Weights of a small class-conditioned spectrogram diffusion model: activation silu, adamw at rate 0.0016.
Rows from block 7 of a small class-conditioned spectrogram diffusion model, named by matrix and row number. Rows with one number belong to one channel. Each number is 128 + 24 x the weight over its row's rms, rounded and kept within 0 to 255. All counts start at 0. Numbers have three digits each. After the name is the row's rms in percent of the matrix's.
After each channel's rows are labels from the 100 clips, of 14976 (inputs lightly noised), where the channel reaches its highest value: "responds to" is what is common among them. Only what is clearly more common there than usual is listed. The data: struck, bounced, scraped and rolled objects made by modal synthesis. In brackets: how many of the 100.
# convs0: first 3x3 conv (model.decb.0.0.convs.0.weight, 96x192x3x3, each kernel summed), inputs 0-95
# convs1: second 3x3 conv (model.decb.0.0.convs.1.weight, 96x96x3x3, transposed, each kernel summed), outputs 0-95

convs0.71 096:150108125110145142155117103142102174110092109129119082121087128143096104139084120185107106104146147087120180202111161129174102126122136119134129133152088143072111099117142151179078144163123154125133161126186136130116109100127059109152136081123140170132078107126159080113146122092105099108
convs1.71 115:151138123103161160136129167136113107150127139126072131123134132158126137105105138123100123143147152136130158107116041155155178154150112134170125151128097105143124125176105178108102170153128126140108140127119104131145130137105148109118115173144152147134143110097149131136148144137090173087
responds to: bouncing (96); membrane (36)

convs0.49 104:106121107094106123169147162095135128147057096193138142100146119159096104129132165095090163122150151103151102092134066147135101098151134122164133139059161102077112116118132071130151110123121115145165118128168122117163157103125127134104112109133129112112110104062117100097119106183128154130
convs1.49 093:141154159136160127150127150139101138116139143111133102147126127141132142098125175210065086098115111118157146144109104096134164145128129138141110138133143105140140093109115137134152128169121115159139159101120106120132173122133125078117109136118100085102146135153182107130109143091149150160
responds to: reverberation (94); text has "room" (94); text has "reverberant" (94); hard striker (84)

convs0.20 101:100109123151125107134136097131158149066140137122120156188112163160167143117142148170116088087136161159076126094106116107094079132147124121133145126128121130155153160125126138152111107135150191130081129042140109129148145119157109126138123089114138082133126092130137095108142080090114097140
convs1.20 109:153142133179135083096164151146092137164155159123155130133133114118136145127125132181106116110142128095151146101125119141146095103086112159098121105158143130139108060127163107135147145110138138098140099110136168136176077145148121122126122139128117119122156152138174119148152112155139150174
responds to: clamped rod (60); repeated hits (47)

convs0.74 083:153113070103155170127145139074137141129119130150077094148108129129153134131132128131105177096130184133125146137117142041130114140126112127130136101130136156138128157178154149096111130144116104110159060119121116128137125132117140068129178115166127123136139107127125142102128171072107137139
convs1.74 091:107142110106150148169162159151076102124144128139126111135108120050149132134121127127137131173158129118136121139130184143127161130184158132141153129127110121148141116113124056119130130130139080075100147133083130143110136105114164117112096122154136100140162099108130124149132096134132136128
responds to: hard striker (79); scraping (47)

convs0.67 084:113102133154154095153157150146078127031140104100117131085158078144132129144118128152114149164134035224114134127109112131155102134082119063138053155146137121084140156146145121127101133111134143059117138120134079149131107151137122139154117145121130125141139109137122125136149167147126074141
convs1.67 095:128131141145132123085120119113099104102176109147153088143148134119134090127134125152110157145132133089131151105150138113115088125110135133120128081100143084133149093112163127096152151115125140120122142125136110083100120147130085103140102138096133090131123111173158106108150144162037129143
responds to: clamped rod (93); one hit (48)

convs0.45 100:157138158135098108142151140115132128154100130142151167151054133094184132131159109110076154165117201079121114111126181072151135126132131141119155120102115126150151128128119116129109137091135111152120085138134102121114135087148107150096109146134140124095127091105096095125134078116121112141
convs1.45 096:116149096159119187154147136119159152100123122138148126148109163122097151156132083133136099147151149177148105140131106140140109153143113152108112110127102125113133103134181143132139112119134131145069112151162110113111163130168138117168114143125143118111129154163112130163087155182095156096
responds to: clamped rod (96); one hit (60)

convs0.10 107:157137096083147141156152155132130101091118134150131097141131137137138126092122127144109101133026122132150122094153132104133131117149108130112134158108186133180137124142064121134153103131119130152136116134167112000148141134084142123129110158120146167145125072105120135119043142132096142120
convs1.10 108:094127160158140112125173121131129135134104108193155163167148122112138122161147122168127136145130137176108137151122136112106078147149106135157128106105150169115147144123105122121138107113172156123113177128075081116139113143156108157143144082139162122081136137118114118138140138138174122118
responds to: reverberation (100); text has "room" (100); text has "reverberant" (100)

convs0.63 086:150099074117166164128145138084137140128115124156073084139100125117154131138131121133103174080123181146129145134123147046136111137123116125132139097134131153137115153169156148100122125146120092113168058130127113119129119143116141064118181113163118130133131106128128139100123146072109120133
convs1.63 083:116090121104119118129116105152176127110130096133148153136152122214114098151114147140112121078126155107100164124124093130123097165092121177137140133133110123099146110147109208125121093133126173161120140138146121112158136149143138119133186118126108118104108134112132113138120160118127135126
responds to: hard striker (95); scraping (49); action: rolling (44)

convs0.47 086:136127133178119119171130151098142114140101122110096115132140141064126116146119156147174112176111134116090124151102105098099182103135122129136143134147133081102114126086064090092136116119156173126101060161161162109118161115155126104097096143114110100133105130198120099100135147112171128143
convs1.47 070:091067100092084127131149135100128130103115178108132123056111143138123120122118131157133149107105120097142092137107163147135138120144114142127141102135119110089134121112156148115166077131154130151136102116112128155102130170133130152116139087080126175148110148109081137109102098134117122135
responds to: clamped rod (30)

convs0.30 078:149137144132115124180130158067126075128095100123102122146151135066110123110116157162156101143102104086123082146096077121113149091137109122163138091157121088107122141077068086114153139109153152125097084159190135110158158109138113124139128122113125100128093122202125113092142116152165106130
convs1.30 076:076113105147113138119137159123147153123165120116131115140145135120112130133153109080174160159142118077120119175125118090120068125157129128103100115106143100128110170113145113109129092135130109158091093116102103093152134138144147171118092136189117136126131093170109134156115135132114149143
responds to: hard striker (92); rumble (78)

convs0.36 129:112147096154155117151143117108153102137102131123092082086118134132125102109068141118118135124121091081132143141147049130105053163108095164151099120139133126125114099083151139133123166111145131133082128095128108147098135101096172077159121104108110158155105086138086127128117117125128112145
convs1.36 108:134157119116125083135145103151122122160131140126129127086127107128153129095126138154120105103109111112118139092130186149156117108119175135140110099100121104099169122136151115109130138074118124138108114182133110122164125138171152103134137155099099181141113130145116155172117137136049141143
responds to: clamped rod (70); one hit (48)

convs0.61 095:083117162113166094125160170174150070164122111114140123104120115105120113100100102097150095103096048098134115100127060147135104115121119118144117076139114133118135102146130119148088153148105141137166167099142114132116123097116156095168110074116141071114131112145097121136158131163147094176
convs1.61 092:117134132131136131152138140100136136111133147054144133119120084163135162132119152168127107117137103050107129166101142089155153113122157175150141127136115114132156122122141159115135142172086103121106113123130155122127168129099138142131113194158128117138154138130175117157117129132087125122
responds to: clamped rod (88); bouncing (47)